A small encoder-decoder audio transcriber, trained from scratch.
Training: soap at rate 0.0021, batches of 64.
Rows from block 7 of the audio encoder of a small encoder-decoder audio transcriber, named by matrix and row number. Rows with one number belong to one channel. Each number is 500 + 25 x the weight over its row's rms, rounded and kept within 0 to 999. All counts start at 0. Numbers have three digits each. After the name is the row's rms in percent of the matrix's.
Before each channel's rows are labels from the 100 clips, of 14976, where the channel reaches its highest value: "loudest band" is the band of the loudest frequency at the time of the peak. Only what is clearly more common there than usual is listed. The data: strings of digits, spoken by a formant synthesiser in many voices.
# convs0: first width-5 conv, stride 2 (encoder.blocks.7.convs.0.weight, 288x240x5, each kernel summed), inputs 120-239
# convs1: second width-5 conv (encoder.blocks.7.convs.1.weight, 288x288x5, transposed, each kernel summed), outputs 144-287

loudest band: 250 to 500 Hz
convs0.81 083:506502508505492487515519490511504511463520481571489475529472500496502476460479531491517475488471548476543487511509507477488483481474516503533518493537506463473525468495519489468510491530500495514516526489468530539498515460542491517486527517493588499479505487485476518503500490487513472521534520485477492447439487492516503463496450545482512580485500487521467508
convs1.81 088:517530475482448498491503473500545484495493499512491479482523461517517523519515532482479493497455503471539472509516518503476491530469505473525475464481489520502482522494496519506484509527503491502491508440513494504512492502480531503496512491476490506465531512570486518456507481494527468554556489506486529488455495534510554499497525472485504459503510526550583556487488474463516496494512487512497492485489480473428498511478488520478480

loudest band: 500 to 1000 Hz
convs0.88 081:503506510456475452482481493503513522553479501502492489527502466485489498517503538473534498524475557554459519553532494486510524490477490532503504519516537508519507512513504508447511505487488491485473502467483489529491471486496540510494501493484476507511462505499484494519479519518505525490497520478478508490525498504514453500462531539524475499485508501433480494
convs1.88 087:503506500522477495503532500438476503498539500484508519490502487535474512477482550512523510488493519522526527517509532542491550490492539505477514508454538528521488512508537533512518484511510480531466494510494489478475521525495505509493505501531528546524491483493509439507521506510515521461524482465468530568520474452475460495467524517463475520500538492474525503516480507522535486511467481486518522490509488532467453544543531475445512

loudest band: 250 to 500 Hz
convs0.182 096:486492521498504502551458491514544506517529541500491466503505476449523485471505473502438516528509513507476476485472513525512513526516498527499520501491472523549471504510546559473523542489487500514494506551517487476486546465490512451490498498513499527537503484502493456496487458506485495445540484516507507510507461549493462550554480505477476514470509529450506476
convs1.182 103:494511455504471450528534496528542502525516519485460500493514532483513492536512438504534523466550497545495481492550487506451451467526493446489511527553508504525509500483475552545491494515492449500466495469492511520518494520512472532534503511480505451511537490481524495476494489451514523486524504522484466508466492432540492505509464487491550513552474522477521485508486483502521463498490494496561528514504454478542487489493506495509508

loudest band: 4000 to 8000 Hz
convs0.149 079:498468486470495535520491519534484517476500506529505502498475484512484515500473519502497452516489502494513487527492498501521502509521488501512529535548476522469480505494459519534498494448573500519518522529492536484503557527457524484492514469517511494541515529509512485532497505469485510507531527513533497520461494459461482461547500527489513499464490441510457479
convs1.149 078:522494495504535496490479493503444506450505503514585495506566532511487498536508540517506475503487488511420461526508514495531513467500517470497510534539464481472503481509486444540496477497509513509508504535474527481477479497498447520533507487495510504518461435546486541506513472516521506505536485514519524504494465528469528507455498483534530487508519483485478497530487503499488535500523518496514534447487470501485512499523495467509482

loudest band: 250 to 500 Hz
convs0.132 113:504499496513468495540468506577523477555488430467503523540515506501509485471485577533493480474524499467475506519514474496493495493525518508486514476483512562487464517489512502548501495492510502490515477480506509534479512473514485517495484514492539516543496476500514524519463535523547515554439497477543513465511508516474511493495520455489500467504495526490509491
convs1.132 108:535501470465515490528491499446490511480507485487421499500477526531499495485558494530506529490519507521502540470514502509444508506468480529515467517465515548513473485461482523521464478497482498498526509501508494495496501497511470505463467518513494527483519505494487520511525543548532526465469523522488492535592478510526495464512466542517496491501494513496467508472484489486482510456496496507468528486531516493493483471472513512483479

loudest band: 2000 to 4000 Hz
convs0.167 081:524526449508498463492511491464523471515497439536461506496514547456492553518457527482531537482500494518503484524443508479513538518522523478562500527510508490468515505513480515523460483548480509477470483496498504558527531492488494517529503474444538472477463501482505542464533507530512475495521512513475498523470494556510456528477491498519509496535503488524489489
convs1.167 078:499480487496571508497477491554500444476473506492456427485490483524514494507541511456545519469474491516522565507503501486496486503491484496482482477571519525485495505496531527545456506505518506516546503424484491464526487490497453494518521479502532486505474494532492529480497493493517488514509515503512462475519492518479488496517485551488498507545509499520473545480496489465500496484571503497519444449526524496456449531520489500488511

loudest band: 250 to 500 Hz
convs0.51 124:468526493518535472504559512511464506484464522477501498511509526552528498540509508508481483509485493490517496561488526523514489506529497529491476489507514520503505503504490511444495508473445522470526449496483520461471514461487471491529488494457482502485511451507482435468529485482471494512477531507434504459487524514506509516504507478501482517506525490425516510
convs1.51 125:506504465526415483483499500504502536507478481493515536498475538513537512526467493507480536507504501490530455488508477505537510531545471495503477502531506471517487468454533482549514484518518476498481526476523511496489518502502506521485495478495533491550491477478500492483512499468532490504480491488513468461420500497532540520514490517456466502514498482507508490489524521497547490496429506514506449547516517488476519488490551508521497

loudest band: 2000 to 4000 Hz
convs0.93 131:533517433503466525511510497477516492507466453557490508510481478503472554521483515491488489474519509489486495514522462491442526479482495517514501512485469457513484537473478526557498445512514509497489472526498477498463502523479490526520464455483535505514508534500546508478489520508457490481509508541501492503535511521492514496502489450453488441502513496544493476
convs1.93 125:491511525483459543496494479565496499509530483490559442516518515483504522458504495511478532487520495535503539541484495515521484481488458502462548480475493507517521498459499524502499492488486491500491514456510514467509498506516538479482520497492504510526513500475519499519452506492528507484460493526496532464511480516514514487492505531497504440492508481520481514521475484558517493511480483492508506554526513468497538524518445458512505

loudest band: 500 to 1000 Hz
convs0.250 096:499487504488555517507523460471504523504531486490507509525496520491529468487494515505498473501490491512504493474460493500559519498462505480513435494502480481524475513471511465500544515546464486566528482488513493483508522518541543454520511483466515462523512515501528500469412555510513489505499515506545504513503463456500551478565484501495504485497493489515470495
convs1.250 095:485550538542453490491495515474535498495542496483465437457500529534483524461493506502489512470476517458482503437508542483502479544493508511498455503554460543495531506508517452503522487506465473506489496516491509476499492484507503480511514471481467508466501468509482519508471514535502502535437516499459517527512518508472518511497496510506498497531509496523526505455504538539480509505513507515512478484515513503530516489495472474496501

loudest band: 250 to 500 Hz
convs0.155 090:520519492495458485515460469505491490459495463507538511545456442515509497536524521551506498486495484522544465532485506488539477523486503493522492553507525475524495481509510466475509495494544498508507469516471532519480470477537487508490476509438508510495495472505516539503458508517507512549554499464481506494532567493496529502520475508506484453456505497513501496
convs1.155 086:454518536495503556503467481482497489492465478499465487462527530497515520497521550499506496535541521513467488503495550508509487488498459503536507528492519468528484528509496491499496534496490495515473507489523498496511485523502474494529498458527516518510510475488513537490517453494537504512524468461452469501504517509494493500535475459489478511510440484533465487537443488471530503510491504534479489464536458498515450505475491530521531

loudest band: 500 to 1000 Hz
convs0.59 104:486532441461525545526455510513475501506534543499513498540505463474535501479455563534514464522500517480491502485464495521511497499509519474494473563500454536522458496527514447495528516473476501498504526501484498498507483546483509522510474515539487505512518536506523494520519523512456491473556485486452489484464491512537486484510498528503471521479502523477503492
convs1.59 106:494465495501493459511515509434519458493477497492508432476471457515504497546502470507541507466507519467470532491519536451523494512504492514478526484551497500494507507505470486465489475503509501493495559426522468543473491498472541506481500526522534492487495488521492521473512506487472460475491487500473460504454515506530574511500506480494502523499535519487488511497514517533497486475532485498495493469493557499499503497493493547515471

loudest band: 250 to 500 Hz
convs0.116 065:542528462491486464454510485518493518542471498515546503521468491472499514525502525503472506524497521505480484479476533496489530580475512499515468491475495467482509499526496540503492506562469497497488599476512531499515526458516468486466506489476440501469472513492505511480461458478479495490513472503501509494510487484498527503508513497463481518490492493494497511
convs1.116 072:511475446511489479486505525496463537548477499477476524471473491479475500479514508505509532494512504476510480546456510538509485459499473474507534475548528482507512473518510485482504484503485516479514487481495509484442517497482517495470495481477540476538496475454509501467488508506495535500483483507534440478523498466519527490480511535450470528512530526522476519433523564545503517531527516476510500533524517477469474529506485485485563

loudest band: 250 to 500 Hz
convs0.56 120:494505547481477519506505519448503485508478480462464512475479491462525495513520506466493478497489477500557521491485536489520479509501502478464512526485492520512480539498523479466506518518495494542490534516504507502490483502551456524483576546542485560496527537493487441537502551507460482484490529491532500532530489448475509492466483550480476481491479515537479478
convs1.56 120:525544520509568529485442490494475494505517458519483517554503493533499506457526561507472498515430498485520509455513522532488529551473535489536477483438476482495504520488546474499500529497511539509528496522490525511472513500490499513504524472476497484466498484486500500550513500527540525497540522498566442530507524507469482523492486485501515530504510500520508519520511522542470499497445523462513515440498537511478523507503479493480499

loudest band: 250 to 500 Hz
convs0.232 073:507493519491585503481515511485487430504481449497530487474503505473524501483526505486534496475500484472536501491546522519498485513507481506549456507498501502459533496498507480507471503553532497497529543482518512501561512541473498493506482451484448527502469495516509473498513517457438517457481507537495491448540516490472478476502481458504499486515464509525502463
convs1.232 081:520511553456493490523526487508499504510512482521473493507493501513465456514514487509522480561517511511566525430477510510542519485515504543487480498426510546499498501508516521556487500490495536503509493496466507486519472513494501507429485482560580483512477516464505507523516471502486510508511519488444533474482468500493531506479509509520481491481517467501479441551430504520491523477495494514503475459504514501502510468507482534504480

loudest band: 500 to 1000 Hz
convs0.228 112:533517470502489512497516488499483441497482508549515507533493520553506502513507513511485470484495413482505489508490495499485458490467478490490533458533484482483487474515498476526465504474504491518459489494480494445467466545490526486501473480474505516475504493498483497487473506498468522553561540483486494504498518486499565487520486497491513509521496482505508499
convs1.228 102:501508538488484500498461511502534484512484467527506553489511522477473492526524518522555517511504475485496519545477487509506510446489498514478479538485478513498520501507566599534471497479521469456482482533490494467514462501517492489485483470489466484501491505491474493482486519527502486510448439528474495477549482491466497498503478474518522520494503500522527481472518496534479509543487477524478481492518478505541516523518444471506497

loudest band: 250 to 500 Hz
convs0.72 084:526528510469479451526516469466510501476460464501574484502489508443496458483479514512556526495510517513542480506500496482522480488487496500510493507490482467482526490504475453493509489509516491492514481467475509558515542448487461525523519495497528528472532560499503478471494558487503493534522505495493508473592504474499516511516465479510501472521501490478510509
convs1.72 082:478526501456489519466488491519475487513525513495513499538539494489520490497485544496565477534485487525507512453516513484528517493497482478512483496481504513494508491465508529514496515515531571538503531540522498499513486475505557465525492431481531537496506544482525494497449483538490509511491503518499539489486519476469499537505467500494528510495484479501478461536533496530484504529494497497485490483492501465498454520423540450507464

loudest band: 500 to 1000 Hz
convs0.29 107:497522484502523482500463495500467474481509500455508525485516488498510531543498507542504520516497526532537533540529534493463497481522466567499533494502533490474506467478505551510506473410471509476492512490519515456516490494516534461483506497461536506507442520512490458498510525506522499516484487516580498494505500500494496504484510498517499513487509498474508514
convs1.29 106:505516469507498480474476493504429512454528497500478507512504485483517510467566465519481535467528506494517476557514461497489511481469431485479510540466509515492483482484534560499514488513484462503488514520516489541502498488466495495509475545507540518476493543494517460496552508518490504524509526503486493490507504492498467469506468517468500501497495539492512491465528497523508491500504499495491492509513429556489449502505511483503492

loudest band: 250 to 500 Hz
convs0.89 073:505485516514492486504472485541520517508523492537494533520488467500519512500483512528512506500493487509487497508484486503488487500503516506532538474516446491390497521516488518492454486553508498481491503486503510493455495484486462467510518464504528454497487478494513519546485478513499482475475505495519501495484533554512509509528548500480524519501499492464478493
convs1.89 072:491529493547460447488499536496497493514494522493491482483509543542513501531500486493512489518443468500521510497512476488515464537472480517496557527513458471494501482495556564492541513517505455495494523461523515522539489491490464515504512503457567458491544495510496500435496515489521492502507494483472530530503499552497492503501496481465490498498494518504507476449500494469489512464510512451502558500530470502463532455467467461487525

loudest band: 500 to 1000 Hz
convs0.31 091:483527496496474482501495498518472504475491476480514482465495535485460502507467457525533496524511492519469507503531514510517512492494506517494461528475518507485485455516484488534524478510526499459528460498505469499487492514504540521493497497504464408524459492490514487530533472484502480523516536508510516486506487493493496469451520585532507520520502511518488502
convs1.31 091:480476529511514464532503524435456498518544493506504514522481512489461525498493449500506473487511507519506485484543504489511495485502454505483469433488455485488478490486519461503492512481481525463476488517466487471514519502532551517443505483489514511489518476552514519506567508477480523493503483517510515494496541504516491508520490489482457535500523555471564490477494503445496492504460527498492490473465516521479418517543463463491520

loudest band: 500 to 1000 Hz
convs0.129 150:486482542497497513462478489489504510463560522517502480517506480462494472503526448471465504509455520513478475469500534476509487490488509514489493529518532484496469479488494549469521516458517502533522523496509463494480502482513519481487516503482515514503499484498496482475448494493437505493497499499524498448492524539478517493482488490510515477490485478485503507
convs1.129 131:535456513507442479488511515485461502503538483479499516501497524507452478507477445500540470521528513496446528558498493516507485489531507516498540512535508515501499515496525490497540504481516510513510533451492501488473519516480499512513508492508467505540550519504490543475496555486496520506528498487509492433512520479493510521491483445510494527497486462520509502526506500551522490489456526485465500533513477522469518483542480399493523

loudest band: 500 to 1000 Hz; 2000 to 4000 Hz
convs0.191 068:489525485486487511460521523502475457487494474478518520495493503493518508476491503501505472484494480507510488529497498514517531529497489476489515481501446538442546476492471498546489502477500493474517447525473489513448534485504526549550516500493498430465481523506525540496512513505496492471551470468500506511502522529530489497507520439481539495510476497575503529
convs1.191 082:508522537476542485512491512512474507503467487490519554477465515468523524521520557474545546500446537470505525468469486497468465531505481500520502508538469501491495493462546485507496497479499486463512513491499493462539498483501472485487502524451517513440472528523493519480506472531490486502508512509469438502511524534503507523498540500512506516503473474505533469539490489493512489492512489503528528559491488499499520511479546529475458

loudest band: 250 to 500 Hz
convs0.266 097:492494537489517547515477489504551537484492491466509481482471475480466497479506466490493511507501522513494488522517479506501487500499504489490472496502536513515533498517498517556517482495505487474480499499523477500478472467505444491488491494526515450508502515513484505483462493508506507476560510517441491526539529518477511472493454499524480516477469511489476502
convs1.266 102:448485500493516513511507521514483440467494506496527544483502493497513533529523515503503500558510494523492525466455514479521477496493441506447480494517473491489506506540495471512478508501517509517526483456495515525533465523498553496494508468482531512493506536512503462498498482502527497514528472439498529472414520482498508530490548489503490484464464449439500505546487509497517484476500514524523551505495505465520529515464562528484488

loudest band: 500 to 1000 Hz
convs0.208 105:492508535522463521483506472476512491516511449518481497504499453480479494455516479467538454469493493470453493447499511482466510452453468509429495508456534490503494507520478500491486473509509499522493446542505504510498489525468484508488488457486538483511477461483490517462486514491513476507530509494543533478501533538467480469487515521506531523489465459535505499
convs1.208 095:484497594544538538491477441499457522507566498504479505536523517521487486527490515496492556506474492512490437497509486509479532490473531486523468452482519486516471499535510470483503508504510520488495496552521509521516514492517478505528482512539508447489490503483510537494499489489507516489506462527506499485494485491499469467490520478534496496505503475529446544548462475522533474501528504487559501517505535525497505509534474495517483

loudest band: 500 to 1000 Hz
convs0.241 067:512482451513491515492518468510482497554518490482553504481511455522486489517501479541542499471478489480529474540509498495482507513501473498519483475502451504485450501482517523477478519508425495539516509523479494488487546541485526460522452514477543473521489521493460471520515519505501517513495545535520490476508532507509515473548477467516516481473490503450510492
convs1.241 073:526501529522471525508519457489491547485483498516516465492490522495523492470558472488568494486450508467491478503493471499505470499475436525507531547531476510515507498526496565482500537481499464491522474524518507499481487496499467486459524507519529485498504499531467516487518443462483476461506468496537461549462503468479542539461486474544535481494540497523468516458485500476481494498489507490477503529530494474497479490501491463509487

loudest band: 4000 to 8000 Hz
convs0.180 104:497472530502516494537448493470504485494522515479559497479508539528489507498483470537470471492500510512498498491508504471526479499474515514523499548514465495502516487529542497534459501489482513530524507484496486485445486433478512455520518464526464547530456521510480533472503527480525516514515488523454496489499478521482477526549442509525473469556512481498514540
convs1.180 115:535478516499512547501471529510470522507557498520484484530500522501481482507439514502503529482575499490467502533529500512529482479494471487489509496463540507501518494519464488504543479516516473506530500521482481490489534488486482501506515478520520454549468488515517541480452506504484449487532499473454463487472444496519471531481493488477506519500498497503510471512469496479489530494517488483555472512505471492507503526543450503483514

loudest band: 250 to 500 Hz
convs0.217 095:489499484564466482506473512473503493487464464514491504493498508520486507484499563441477513493488497483478490503487491485462507453508494428495486464490499539481534536543520496509539460524477501517452487504473535522488517482523466486480539547505482509485523540507496447513464513516478497497519491511493498506505466525494468498498522515518522490505505505496515475
convs1.217 099:545531487482512525498505493525482523488511459478550485498468491517491513465470518485459518458514514492502543534497495513503443529488542530505526478506487500502457495457477456485454524471519492516522508457516501505480492529494495511472500537501533508484479453495496539473511487511483517492518485484501579484542508556487480480485496485508491480487568525534511472511506483465583479470522515490528525486522512489472520466486445498490456

loudest band: 2000 to 4000 Hz
convs0.148 090:511549540454502520478500492525522536499554545460473520490495478476471520480482508496529487456510493491480511481511505506484540472525498521477480499487499501487522494490527464521486477526509492508524488489510509509462437486511467504520488480491524511488473555503514562478483488503500518499502495534528490474491519486530521498466456509491514488497495485483522505
convs1.148 095:515478532503496544487515490535503498544458533502524505500512473493480505453467500495480517500491514509498504482477488479484512461518441508519491514530477498511518515474473440515490503497536482513522507443513497472498502496503515496484494521517485530529445458530509516514477520522500523506524506475521493467512495532493492509508497488487499493506548481527506518473482518583507506488488517533511560563502483488522547479516463508481515

loudest band: 250 to 500 Hz
convs0.27 144:527501513499475485478494482472467493491479442542503501448537514457544490525528523478534510535490470492498508463504481501495495498505469491510501485531527511501547510494473551464511485527497506468495463482490491490481509538517474550525532526485485467497462531487500534443542533482511565513531523491510496497511478471492479487476496514518502518491500526540482487
convs1.27 117:469511466468510434503528492499549487451546496512541461511495495471553493527519495476504493509467491476476498464500515522511519515491512480511488471507488473482482519433459494462506508487475504494503459471471502504520494532498528498499500496474522529440514495523522497528475540501469488478515509474509497577550540510469496536490446523550485497503490497513469547477521486481498477477501499490468492558493467484486486452468508528514517